python train.py --fusion_encoder_width=192 --optimizer="adamw" --lr_schedule="cosine"
Rows from block 2 of the fusion encoder of a small model that answers yes/no questions on an image's attributes, named by matrix and row number. Rows with one number within an expert belong to one neuron, the router's apart. Each number is 128 + 32 x the weight over its row's rms, rounded and kept within 0 to 255. All counts start at 0.
Before each expert's rows are labels from the 100 texts, of 14976, where the router gives the expert most weight on average: "tokens" is the input token at the peak. Only what is clearly more common there than usual is listed. The data: streak pictures of flow and ridge fields.
# router: slot weights (fusion_encoder.blocks.2.mlp.router.weight, 16x192), inputs 0-191
# up: expert up (fusion_encoder.blocks.2.mlp.up, 8x192x192), inputs 0-191
# down: expert down (fusion_encoder.blocks.2.mlp.down, 8x192x192, transposed), outputs 0-191

# expert 6
tokens: "source"; "saddle"; "spiral"
router.12 [149 147 168 171 136 137  86 139 141 123 107 183 133 115  98 126 208 146 102 162 123 148 100  75 146 119 207 152  52  99  84 103 124 165 163 186 169 143 132  87  99 142  60 142 115 174 129 145 139 103  96 103  62 144  84 172 181 145 165 149 150 116 131 105  96 162 157 100 136 150 168 113 172 114 142 111 100  93 125 198 106 144 112 127 149 110  89 178 142 164  95 151 101 127 123 132 145 129 124  88 126 151  92 111  96  85  97 123 195  96 140 145  93 182 155 105 137 115 109 103 177 117 103 152 147  94 164  90 107 136 189 112 193 183 150 203 149 109 160 165  57 140 140  95 134 138 114 155 144 129 128 164 204 142 139 167  64 128  75 124  81 174 149 107 109  99  94 134 108 123 126 138 102 155 119 151 139 159 120 118 136 158 167 182 152 131 172 163 148 163 128  93]
router.13 [148 161 145 181 133 123  97 120 146 124 110 184 142 107  94 136 207 130  91 157 139 124  98  79 134 132 194 138  60  97  90  77 128 143 149 194 172 156 136  77 113 151  48 155 124 180 134 141 124 122 111 113  61 162  99 176 183 152 164 139 148 132 168 109  81 165 151  89 148 140 159 118 139 103 138  95 124 107 114 186  93 146 121 119 126 146  89 170 136 148  94 136 113 126 140 107 144 109 125  93 124 143  94  90 100  77  99 117 164  95 129 151  94 178 149 103 124 138  93  95 161 111  80 155 139  83 164  75 102 146 195 118 176 194 132 197 146  98 150 164  70 153 148  99 135 131  97 145 142 122 135 141 213 142 128 145  56 111  67 128  72 174 131 109 107  92 116 139 110 126 103 145  84 151 102 128 136 169 108 126 165 158 173 180 154 121 156 150 159 175 124 105]
up.0 [167 107 131 114  87 133 139 170 130 174 102 119 157 125 162 141  89 118 164 152 141 149 105 108 128 123 108 222 161  95 147 132 146 110 160  84 145  84 112 181 119 102 160  79 117 129  95  93 122 199 137 119 167 170 156 135  80 146 145  75 137 141  58 148 149 129 131 150 104 104 150 167 144 142 111 153 155 166 116 102 158 142 153  88 131 183  94 171  68  95  98 110  94 113 102 176 145 150  78 182 146 127 135 135  43 115 150 122 117  75 101  86  99 149 147 130 110 195 104 175 123 184 134 103  67 123 108 124  98 102 120 106 103  99 126  69 188 121  94 107 161  97 171  65 126 203  88 129  97 167 136 117 101 140 148 145 139 144 141 181  95  80 128 169 156 142 141 106 151 139 124  81 202  75 122 140 150 103 100  73 115 166 154  95  98 187 138 143 150 127 103 116]
down.0 [143 174  64 162 129 125 155  97 143  65 148 175 112 121 140 110 159  72  87 132  75 140 115 125 165 107  97  45 135 147  96 113  84 208 123 175  90 173 170 114  98  82 155 125 173  77 112  99 102 119 181  94 140  78 117 120  76 133 123 137 158 103 112 162 146 115 134 154 117  99  97  92 103 130 155 101 128 145 153 148 115 109 150 125 109 164 181 114 159 126 140 112 152 162 110 134 107 123 170 125  76 147  74 158 202 127 122 123 148 102 134 115 121 147  88 185 123  93 133  92 118  88 181 143 125  65 120 144 109 120  71 199 118  92 171 156  99 204 133 168 114 117 105 149 115 108 127 121 158  98 119 137 126 136 123  49 121 118 163 150 139 137 177 104 176 176 164 146 215 193 167 127  95 136 133 116 101 110 139 144 161  93  82 140 138  92 162 132 123  56 118 124]
up.1 [ 67 142 148 107 104 133  95 162 133  92 178 108 104 104  94 116 183 130 135 101 124 177 163 152 126 101 160 142 127  88 160 135 171  99 119  62  78  85  85 174 148 158 171  98 100 129 145 109 113 217  99  59 153  96 107  76 134  96 121  70 151  98 135 116 129  84 101 154 143 134 177 102 124 134  85 119 117 100 128 151 144  27 106 111 100  89 120 103  55  93 148 134 132 159 111 132 133 112 148 178 149 136  88 128  96 126 116 137 129 145 106  99 170  79 145 101 122  63 209 163  90  98 144 111  94 118  78 132 111 126 197 144  91  96  91  64 189 112 109  92 112 135 106 161 139 151 115 102 166 166 136 116 115 105 118  88 106 181 163 182 157 115 108 118 155 126  99 123  98  66 120 132 118  55 145  86 170 116 148 134 122 161 124  99 149 143 116 117  99 158 167 138]
down.1 [165 158 154 117 128  86 160  92  81 155 118 127 158 178 162 134 176  97 106 128  79 125  84  52 157 157  95 119 185 177 134 124 112 134 166 117 136 174 154  95 159 108 100 175 131 121 120 168 165  72 136 126 171 147 202 139 131 139 198 151 131 148 100 157 123 167 172 114 110 110 128 196 156 121 178 152 134 153 194  91  87 139 129 101 169  96 166 104 149 153 127  81 148 126 105 110 122 150 159  31 122  80 154 138 123 103 133 124 173 143 106 142  97 165 105 142 119 141  91  71 175 117 121  92 161  98 169 187  73 139 115 140  94 184  97 131 106  98 134 152 106 103 112 121  78 139 144 168 196 125 137  91  90 109 115 139  91  99 121  76  60 137 155 108 142 142  95 130 170 144 112 157 198 134 124 113 131 151 111 124 168 142 116 127 135  93 214  88 132  98 102 107]
up.2 [104 146  76 147 169 160 166  96 141 121 147 129 119 127 133  78 132 131 106 120 142 169 151 126  38 137 143  94 160 177 102 116  77 159 102 146 119 102 149 101 107 138  94  88 152  73  97  41 125 131  95 113 108 128 106 115 198 138  76 155 122  95 116 141 124  56  91 131  96 153 119 120  79 108 118 136 135 142 111 151 100 148 154 113  90 150 179  79 177 134 139 111 100 120 152 153 141 114 167 137 124 110 140 119 161 158 118 114 146 169 159 114 118  82  49 182 117  78 183 127 130 114 186 200  91 160 147 163 156  88 176 181 203 164 120 105  85  75 104 161 111 155 130 124 133  72 139  90 122  71 124 191 176 114  91  92 131 131 153 129 166 167 118 128 132 129 160 129 156 132 151 113 153 206 153 123 103  87 173 114 115  51 102 129 100 113 105 116  89 125  98 107]
down.2 [152 165 123 130 102  61 131 161  38 146 106 135 154  89 153 148 165 158 122  97 143  92 112 133 150 144 138 146 185 131 125 152 106 121 102 148 107 196 122 111 161 128  28  96  93 134 103 172 107 121 119  95 143 118 158 136 150  91 129 158 137  89 122 212  97 148  81 105 129  97 135 109 173 136 145 131 177 128 169 134 131 194 120 157 100 157 113 176 122 210 155 136 163 102 146  86 145 159 113  93 116 143  95  90  72  97  90 172 152 161 132 179 106 151 125 145 166 103  89 126 137 116 138  81 174 150 170  90 139 129 136 157 131 133  80 166  80 160 105 173  96 144  88 131 100 163 142 132  93  95 171 133 156 124 108 171 132  99 100  69 120 154 135 139 122 133 108 150  85 109 137 129 168 135 146 114 140 200 140 121  89 164 167 172  66  75 117  67 135 187  90 191]

# expert 3
tokens: "waves"; "source"
router.6 [106  51 156  71 106 155 144  90 181  97 147 158 130 112 108 127 159 130  80 168 119 117 180  99 135  84 114 152 189 107 150  80 128 144  95 140 169 159 106  99 155 135 132 184  97 128 153 123 156 123 137 185 143 142 113 137  51 177 123 109 114  53 197 131 219 160 171 100 173  50 134 113 162 134 153  92 190 136 118 146 127 160 154  94 156  92 124 148 101 131 110 138 118 119  90 117 167 139 129 121 166 121 119 108 105 144 107 101 130 122 135 166 146 227 168  74 159 136  83 118 108 126  92  76 148  88 120 110 109 141 111 118 170 150 205 126 185 174 132  89  87 104 120 127  93 125 136 180 118 156 107 119 105 120 111 158  89 142 105 116  54 119 109 153 127  73 146 131 121 132  96  61 154 121 105 165 123 173 168 121 169 159 124 123 154 135  87 165 130 138 151 132]
router.7 [137  61 105  87 116 110 185 123 150 142 122 106 152 114 124  98 114 105 133 144 151 109 190  82 105 110  94 152 234 112 175 128 132 112 105 104 122 106 103 156 111 126 135 160 119 142 134 131 100 140 163 167 158 146 151  87  31 144 105 113  66  98 155 102 255 144 139 120 141  70 119  80 142 117 109 122 227 162 126 136  89 138 134 115 124 124 110 122 100 129 122 130 129 120  87 131 147 145 112 166 146  66 111 132 108 122 151 141  74 123 118 104  97 190 139 105 173 160  96 162  86 126 132  80 104 138  94  92 144 100  86 149 108 126 171  79 162 160  78  80 120  91 117 125  79 153 118 122  84 172  84  89 106 120 132 154 130 159 140 137  53 118 146 126 141  96 138 126 127 150 118  26 162  97 100 165 146 156 168 117 158 155 108  94 129 143 109 155 151 144 128 168]
up.0 [109 146  87 123  55  97 159 138  91  93 114  55 133 129 144 154  93 109 206 168  97 113 147 141 146 152 101 140 137 151 153 155 114 129 103 102 129 135 164 171 112  67 218 118  79  89 187 188 117 124 169 153 163  85 140 134 123 151 160  77 102 120 113 146 158 113 172 190 172 120  48 160  86 160 155 169 102 147 143 148 139 122 119 138 130 166 165 146 191 137 120 124 151 134 171 111  77 145 118 133 123 183 111 146 150 146 160 190 110 148 125 132 126 130 139 127 157 157 139 113 103 114 160 155 123 159 116 148 125 157 100  77  63 100  99 121 106 144 103 105 166 131 176 180 134 152 196 142 129 115 128 144 100 120 120  84 166 102 231 102 138  72 131 103 153 144 119 155 161 167  95 161 208 120 163 115  89 151 161  98  94  86 121  92  75 143 128 140 149 111 135 125]
down.0 [129 111  63 117 118 174 160 119 137 138  90  49 164 111 109 127 144  87  90 157  87 155 112 160 200 100 136 113 136 126 140 140  86 187 123 129  97 142 180 123 115  67 125 129 161  85 172 135 121  71 113 132 187  62 141 128 105 122 141 171 123 116 122 112 114 127 196 105 104 118 119 145 108 129 160 146 111  96 139 141 142  91  62 111 142 174 201  60 183 106 138  96 113 163 131 102 113 119 135  57 158  72  89 134 124 130 104 119 119 181 125 142 111  73 138 179 101  90 159  87 137 109 153 122 152 130 149 139 101 113  52 137  55 115  98 127  95 187 169 110 107  97 116 165 135  81 182 195 140 124  87 104 152 101  92  93 149 109 137 108 204 109 124  90 117 135 150 123 132 160 141 104 140 145 114 159  96 141 128  90 133 111  65 136  84 114  93  85 162  75  89 127]
up.1 [111 137 125 149 136 157  79 123  96 117 170 149  96 152 143 182 154 185 122 149 138  81 126 149 138 157 166 165  76  83 128 124 118  83 159 168 169 126 137  80 152 144 108 160 104 146 150 131 142 122  79 156 122  93  99 145 171 169 128 130 121 135 107 150  83 139  70 110 212 140 146 160 112 191 118 131 116 104 103 116 190 141  99 144 116  85 131 144 130 153  53  91 130 113 118 116 133 148 131 132 163 146 129 145 116 153 172  95 156  52 127 140 169 100 107 112 153 137 127 111 175 141  54 148 166 152 145 165 146 106 142  75 119 115  74 127  49 113 180 153 173 141 128 118 166 122 129  89 147 102 163 123 137  75 108 144 158  87 110 107 144 167  59 127  82 133 117 142  32  44 134 185 115 160 122 117 114 114  62 160  81 131 185 123 163 148 128 124 136 191 120  74]
down.1 [117 121  88 129  85 109 105 106 133 148 131 142 139 148 146 109 108 179 161 112 166 140 103 127 194  82 131 179 101 102  96 155 164 115 148 103 156 114 116 191  80  83  95  98 123 141 118 187 138 152 156 159 138  91 165 147 156 123 144 121 146 174  85 166  60  73 105  53 158 131 131 136 191 121 112 186 134 135  90 161 141  95 196 137 117 162  86 188  89  94 150 113  89 147 129 135 119 138  70 159 119 118 127 154 122 127 136 155 102 135 163 144 103 109  69 100 146 170 175 128 110 147  86 114  91 162  74 162 146 119 105 113 108 134 166 135 194 120 165 167 173 114  86 105  49 197 116 127 124 157  70 128  97 135 168 195 100 155 135 163 175  73 136 104 149 164 107 162 105 133 161 119 156  59 132 115 164 125 167 112 107 159 191 154 108 130 137 147  73 134 153 124]
up.2 [ 60 158 146 106 118 110 123  65 111 115 178 110 159  84  91  83 109 114 106 111 125  90 102 128 134 161 157 134  63 131  74 135 138 100 114 141 130  76 195 127 176 207 126 161 146  46 145 100  87 122  71 129 176 147 113 109 148  60 110 142 165 140 141 136  82 122 100  95 132 116 156 102  76  75  93  92 102 110  58 148 122 146 100 146 124 147 129  74 186 110 164 149 143 139 126 108 140 105  68 149 136 144 139 115 148 163  82 139 137 183  98 115 164 114 101 143 144 114 125 118 121 133 152 142 102 126 170  94 141 194 107 153 114 102  75 100 120 140  79 135 157 157 122 132 135  97 144 104 162 115 143 125 104  54  64 118 173  78 141  90 123 155  69 125  56 170 154 153  75  65 133 154 137 165 114 171 123 143 153 126 126  82 109 127 121 154  93 100  55 104 135 126]
down.2 [120 122 137 107 125  70 105 137  67 115  99 141 143 145 123  97 140  65 141 140 138  82 155 132 194 128 112 111  75 178 129 131 110 143 130 100  89 177 200 191 149 119  67 138 147 131 189 203 122  83 157 151 118 143 178 192 151 141 120 154 100 131 157 106  63 147 106 143 148 118 108 142 131  68 153 143  88 169 183 121  95 119  99  99 106 141 149  88 123 132 172  96 160  67  93  63 124 127 129 101 132 153 102 137 130 129 150 221 159 167 198 143 113 133 116 157 105  94  99 133 136 133 105 153 159 149 131 104 180 164 109  65  95 128 121 189  72 174 150 143 133 123 149 125 137 162 132  67 127  94 132 163 102 112 103  95  89 110 111  84 116 107 124  87 127  70  78 111 106 185 122 146 152 130 154 138 109 162 118 168 158 109 108 194  92 107 119 118 126  69 173 125]

# expert 7
tokens: "pair of whorls"; "turbulent"
router.14 [176  48 124  95 125 128 184 126 116 150  95 122 126 158 141 120  80  80 187 122 114 110 162  65 154 111  90 126 184 150 196 155 125 115 140 101  62 131 132 199  77 132 164 122 138 126 130 147 148 141 167 160 189 148 167  97 120 178 113 124  94 131 119 109 212 140  94 149  88 131 115  82 104 127 124 123 177 153 180 126 105 120 120 120 158 120 117 162 146  88 117 165 181 153 134 169 153 147 110 132 140  94 171 107 140  74 143 174  78 130 140 103  45 156 156 140 181 120 115 140 109 147 142 129 126 206 105 111 155  86 115 144  87 103 196  92 145 155 168  66 150 121  89 113 129 126 139 122  60 135 113  90  54 157 186 147 192 155 138 133  91 126 195 108 133  99 120 153 134 157 165 125 186 124 112 125 137 134 143 105 116 129 138  97 133 113 106 161 155 156 137 175]
router.15 [174  91 126 104  80 136 167 138 140 156 100 121 139 133  93 117  57 100 200 142 112  86 196  61 157 122 101 140 136 123 180 148 144 127 140  56  79 118  82 177  70 127 150 142 143 148 126 140 120 170 147 150 202 131 166 102 108 158 133 103  98 114 120  92 176 131  85 165  83 126 137 103 122 135  93 117 190 159 141 120 117 119  93 105 139 128 115 130 108  80 119 151 141 172 110 175 172 142 101 158 130 103 157 142 108  95 142 125  81 132 120 128  57 174 146 135 183 113 117 176  74 175 131 101 100 153  90 102 125  79 122 148  70  89 163  84 166 150 151 107 181 113 123 113 134 149 101 109  94 159 147  72  51 147 166 162 176 177 131 144  79  79 178 122 123  76 122 120 150 138 135 109 192  79  89 130 157 110 140 117 108 147 136  89 151 149  80 171 164 153 120 152]
up.0 [125  92 119 125 108  89 169 109 148 131 136  92 164 123 157 130  85  88 143 147  93 126 204 107 136 144  84  92 146 176 117 161 131 154 155  55 133 101 153 206 165  92 168  71 185 105 148 128 116 147 165 112 175 147 153 167  76 148 111 103  98 142 134  93 147 131  69 109 125 120  88 119  97 107 104 162 137 159 148 167 165 116 101 116 110 154 127 145 153  88 169 127 181 117 137 156 108 147 118 122  93  81 170 155 141 149 170 167  84 143 157 132 109  88 113 165 136 131  99 145  53 126 150 103  55 133  61 143 186 159  71 185  77 100 107  48  95 168 126  89 158 126 116 127 130 103 170  89 118 124 127 112 109 105 108 102 178 137 154 136 150 115  84 174 121 124 171 165 149 183 116 115 154 132 166 140 121  80 116  88 101  81 102  65  96 159 130 102  99 154 109 193]
down.0 [123 132 161 191 112  97 126 163  95 114  99 138  91  75 155 156 141 167 126 126 108 110  75 114 130  93 112 137 153 130  99 159 128  91 106 164 127 170 126 123  92 137 133  88 152 184 151 223 131 102 129 177 157  95 148 113 109 109 147 194 169 118 134 130 165 139 185 158  78 161 166 195 111 126 132 131 104 113 161 132 108 157 101 117 170 132 139 143 142 141 107 118 195  69 186  63 204 161 120 149 136  87 159  94 135 116 132  87 131 158  59 117 113 145 222 145 152  88 105  83 199 136 108  79 148 116 195 144 142 127 136 141  85 131 127 162  98 170 107 159 113 108 151 126 111 144 129 132 149 112  98 145 141 176 136 133 106 111 134  96 149 157 153 121 142 127 126 131  91 115 105 173 198 191  96 124  97 198 123 177 105 145 157 159 145  99 164 161 192 141 112  80]
up.1 [ 86 147 131 114 135 132 111 122  96  89 139 109 167 145 118 186 147  87 154 125  79  93 135 195  99 147 141  77  97  80 161 153 100 151 103  97 145  84 120 189 132 113 151 133  70 115 203 168  99 169 120 108 150  61  79  91 102 148 162  73 103 115 142 116 137  95 179 154 155  77 135 102 126 155 108 142  80 105 122 100 117  45 139 102 173 134 120 131 122 156  87 103  70 114 126 106  95 157 118 157 114 167  98 134 150  72 151 101  63 127 131 139 185  76 142 109 113 108 237 125 110 105 115 141  95  82  75  94 119 129 105 124 110  65 151 125 111 123  87 135 154 113 100 144 141 136 106 112 102 146 152 135 147 104 141  61 147 187 152 154 164 143  95 162 106 159  94 102 131 110  89 127 119  45 155  81 168 107 113 183 164 120  86 136 128 181 130 111 132 113 155 109]
down.1 [157 114 124 149  92 132 107 113  99 146 106 118 143 127 157 162 140 179 157 124 144 108 143 153 117  97 140 200 145  90 124 103 126 105 108 161 164  64  55 138 139 129  86 115 117 158 135 128 123 174 131 190 125  72 100 139  88 150 133  96 104 123 170 176 181 156  94 169 141 160 189 142 173 117  80  87 133 112  92 142 173 185 133 133 118 115 102 146  80 122 119 163  87 151 175 170 147 115  82 149 140 156 152 115  95 109 155 119 107 134 181 102  75 145 147 102 148 143 141 173 148 196  70  93 136  94 148 120 108 173 201  68  96 159 123 123 171 139 109 123 182 107 164 113 176 166 131 114  87 165 118 144 158 120 150 205 167 170 130 130 178 181 109 138 132 120  70  93 123  96 119 105 107  66 129  72 160 112 135 141  88 193 176 163 125 169  94 153 114 174 101 105]
up.2 [117 122 116 169 106  68  91  96 106 128 118 158 101 137 125 108 107 151 158 134 116 119 123 173 179 151 123 102 129 174 122 171 124 149 129 133 135 126 142 192 146  86 128 129 134 100 168 101 159 132 120 113 152  91 141 111 135 142 137 196 106 123  80 156 119 122  97 133 148 190  84  86 104 157 117 166 132 154 119  95 163  84 118 159 102  72 142  98 169 111 161 162 186 103 149  94 163 115 190 137  88 151 187 104 160 190 134 138  98 157  56  84 150  50 131 118 128  72 167 171 100 154 132 176 136 139 167 186 127  99 162 130 149  59  36 127  92 135 158 133 164 119 134 130 108 128 111  66 168  98 152 148  92 110 127  90 172 131 182 122 182 193 121 128 113 132  73 165 128 132 171 123 164 134 145  31 118 135 116 184 109 102 141 113  92  96 106 142 150 115  84 103]
down.2 [121 114 154 173 108 125 134 102 148 115 151 103 142 141 119 151 112 112 186 113  90 147  86  68  94  94  80 133 122 113 172 159 172 120 146 136 134 152 153 119 153  99  97 127 165 120 124  74 111 124 133 180 140 141 108 126  77 128 199  82 186  96 164 190 105  97 177 154  99 151 187 125 215 175  84 118 162 213 122 113 118 129 141 135 149  92 131 152 119 113  90 190 107 177 156 138 142 127  33 146 116  99 124 132  96  64 113 119  89  72 143 114  95 162 138 172  94 139 104 100 127  94 150 139  82 139 187 136 137 134 151 134 116 125  64 140 170 126  90 159 110 152 152  86 155 160 139  97 136 150 114 173 122 137 141 127 125 111  93 108 145 109 103 118 148 191 110 114 129 163 175 201 143 144 140 141 186 148  97  75 103 123 172  68 101 133  72 161 121 175  86 154]

# expert 1
tokens: "high contrast"
router.2 [166 117 185 148 110 103 118  79 100 165 133 107 122 121 180 193 108 111 142 123 115 117 102 182 166 124  96 169 160 108 131 161 112 122 100 133 125 148 133 159 176 165 145  72  89 136  81 175 160  90 125 153 163 140 169 134 129 124 121 128 173 114  91 169 195 124 135  91  78 149 130 176 154 173 143 183 168 155 113 104 133 148 223 147 138 109 133 155 154 137 166 126 112 138 172  68  93 136  79 125 132  46 143 140 105 184 183 173  93  90 141  94 185  78 176 141  85 146 119  90 124 116  93 113 165 136 151 171 121 113 151 139  86 103  81 116  92 100  96  79 147 136 128 140 200  94 130 122 172 100  95 179  98 168 130 121 136 104 144 115 169 164  95  63 148 190 149 146 108 162 130 104 129 124 183 129 102 111 119  85 138 103 164 127  82 135 193 145 152 133 143 140]
router.3 [208 141 142 193 159 172 105  83 115 155 169 164  75 159 166 178 114 106 107 159 105 149 130 171 103 143  90 158 145  97 110 109 158 113 133 124 128  76 116 147 192 190 135  66 151 148  78  98 181 143  84 144 121 143 119 157 161 119 115  91 144 127  67 150 170 142 132  81 103 178 166 151 125 117 111 141 140 112  81 131 147 131 233 166 108 164  97 100 134  95 158 150  93 132 113 118 146 140  74 144 149  86 125 135 112 171 148 125  94 115 103  56 186  76  85 143  99 151 120 138 116 118 118 158 109 124 120 185 185  88 168 156 156  86  75  71 123  79 144  96 122 144 151  94 137 119 120  96 160 148  90 153 153 154  87 150 139 105 114 133 149 143  91 112 114 168 148 166  97 109 144 109  91 160 166 130 121 108 141  51 139 126 169 104 157 147 144 173 113 197  94 152]
up.0 [175 119 110 139 159 250 129 128  83 151 168 174  32  91 145 119 107 134 152 144 121 137 131 128  85 117 131 169 174  83 115  51 166 114 118 121 106 109 112 132 162 170 122 121 167 165 113  82 160 125 112 139 184 154 131 169 117 100 125  71 154 115 111 122 158 129 137 105 135 108 157 130 102 122  90 122 113 121 102 118 117 112 158 131 110 178  97 113 104  93 109 154  84 148  97 118 148 145 134 166 161 119 114 168 116 121 176  95 134 104  97 110 170 104  77 137 129 136 148 204  86  98 123 119  64 124 106 102 132 131 156 109 162 115 107  58 124  80 127 128 152 125 158  99  84 141  86 105 145 110 120 169  70 139 100 200 195 116  80 188 148 147 117 157 120 104 144 113  60 136 150  83 134 125  99  88 165  87 130  73  89 174 175 117 172 154 125 175 114 191 136  80]
down.0 [161 145  90 104 122  79  91 136 121  84  87 141 163 134  91 141 120 121  77  86  60 130  88 164 145 125 139  77 131 171 121 105  83 169 130 120 159 133 203 138 120 120 128 137 157  89 123 126 149  53 141  60 119  83 144  98 102 174 111 192 153 123 146 149 120 115  82 142  97  82 120  71 102 132 123 172 115 153 146 147 154 136 114 122 170 110 129 171 153 186 119  86 133 179 126 183 101 118 175 107 159 116 115 121 174  97 172 150 156 144  97 114 119  93 137 175 124 108 113 102 156  87 150 119 162 126 157 105 178  83 154 143  63 121 138 154 116 173 117 100 117 130 132 133 120  50 141 166 185 101 156 125 123 114 172  83 148  62 167 102 172 129 154  98 158 158 200 146 169 119 164 143  85 182 157 158 133 147 122 145 186  86  79 177 163  93 145 171 117 100  77 137]
up.1 [140 182 137 105 118 118 146 206 112 103  83  71 144 137  49 122 121 114 140 114 176 109 132 124 193  87 167 109 135 116 146 139 109 115 169 109 121 149 171 179 108 113 160 146  78 114 110 197 139 113 198 126 193  77 168 150  92 163 196 124  86 182 120 153 185 165 118 187 147 109 104 105 168 123 156 176 151 152 128 116 151 121 103 160 169 101 168 123 135 113  83 149 186 102 147 118  85 116  92 167 160 130 129 173 119 103  87 153  95 120 126 165 129 147 201 121 213 133 106 136 118 139 121 112 133 175 157 123 111 185 147 100 116 112 189 129  81 164 123 159 193  94 131 165 139 182  96 153 121 108 171 140 129 113 177 119 161 137 178  98 114 127 125 101  94 138  91 136  78 150 127 141 123 159 134 100 148 154 125 139 133 155 145 149  98 117 137  64 188 132  99 174]
down.1 [113 106 159 123 170 161 190 117 153 146 133 133 125 139 108 110 200 106 123 102  77 125 180  83  55 122 182 141 131 101 139 105  98 161 168 138  76 130 124 106  59 139 151 125 148 173 135 122 107 128 134 131  65 153  48 130 139  88 185  90 109  75 133  90 115 110  96  98 142 129 178 125 161 124 127 154 140  85 112 130 115  28 116 151 128 107 111 150 117 109 147 112  97 173 176 166 165 117 138 125 151 106 121 140 118 111 112  82 182  78 160 106 187 117 159 151  99 157 158 147 145 165 132 135 135  80 118 118 126 132 142 152 138 133 169 163 171 128  87  89  94 118 109 162 156 108 119 155 139 189 177  93 201 127 162  99 126 113 121 125  96 218 134 132 143 146  90 120 158 164  92 120 109 177 164  73 117  36  80 104 120 143 156 156 187 123 150 157  89 109 145 103]
up.2 [152 124 185 153 139 255 126  82 133 121 172 150  79 117 134 130 114 128 158 128 138 103  95 122  64 150 134 142 156  91 129  22 178 134 112  95 120  85 143 104 170 172 137  72 164 146 105  81 128 115  62 118 179 205 102 173 150  93 107  85 126 131 113  84 154 140 135  53 132 130 145 106 147  87  92 111 106 112 119 114 110 131 166 139 107 154  91 106 135  89 115 113  86 110 116  95 143 133  70 167 143 140 124 134 118 119 155  70 137 129  67 119 150 115  97 116  82 117 161 132 119 125 104 130  76 158  91  92 106 144 151 117 153  92 107  92 121 122 118 124 150 147 163 116 144 142 117  81 168 152 176 146  85  86  89 144 111 121 103 142 134 122  90 136 126 132 115 151  87 111 122  96  86 155 136 127 129  92 119 100 118 115 121  82 255 192 106 141 125 149 135 114]
down.2 [160 138  86 124 104 118 102 102 143 139 107 154 181 149  99 118 146 114  80 109 119 103  76 154 147 108  79  61 116 172  99  70  79 147  86 132 124 152 156  71 128 107 112 106 174  73 158 132 149  67 157  91 119  97 100 119 109 126 137 164 104 124 160 147 140 134 156 182 100 139 102 101  79 108 139 150 122 131 163 143 112 107 136 132 138 126 212  87 171 143 183  98 145 119 123 146  94  98 180  81 154 114 104 135 199 132 126  87 140 166  67 107 123  94 103 137 107 103 154 110 102  78 185 128 124 178 176 144 175 127  78 165 118 138  81 142  95 119 129 153  75 147 133 178 113  82 184 141 154  82 130 114 156 112 148  89 178 120 136  78 139 143 125 165 162 170 179 171 206 106 153 184  90 167 170 177  89 138 118 102 131  64  93 106 130  84 145 131 112  83 156 121]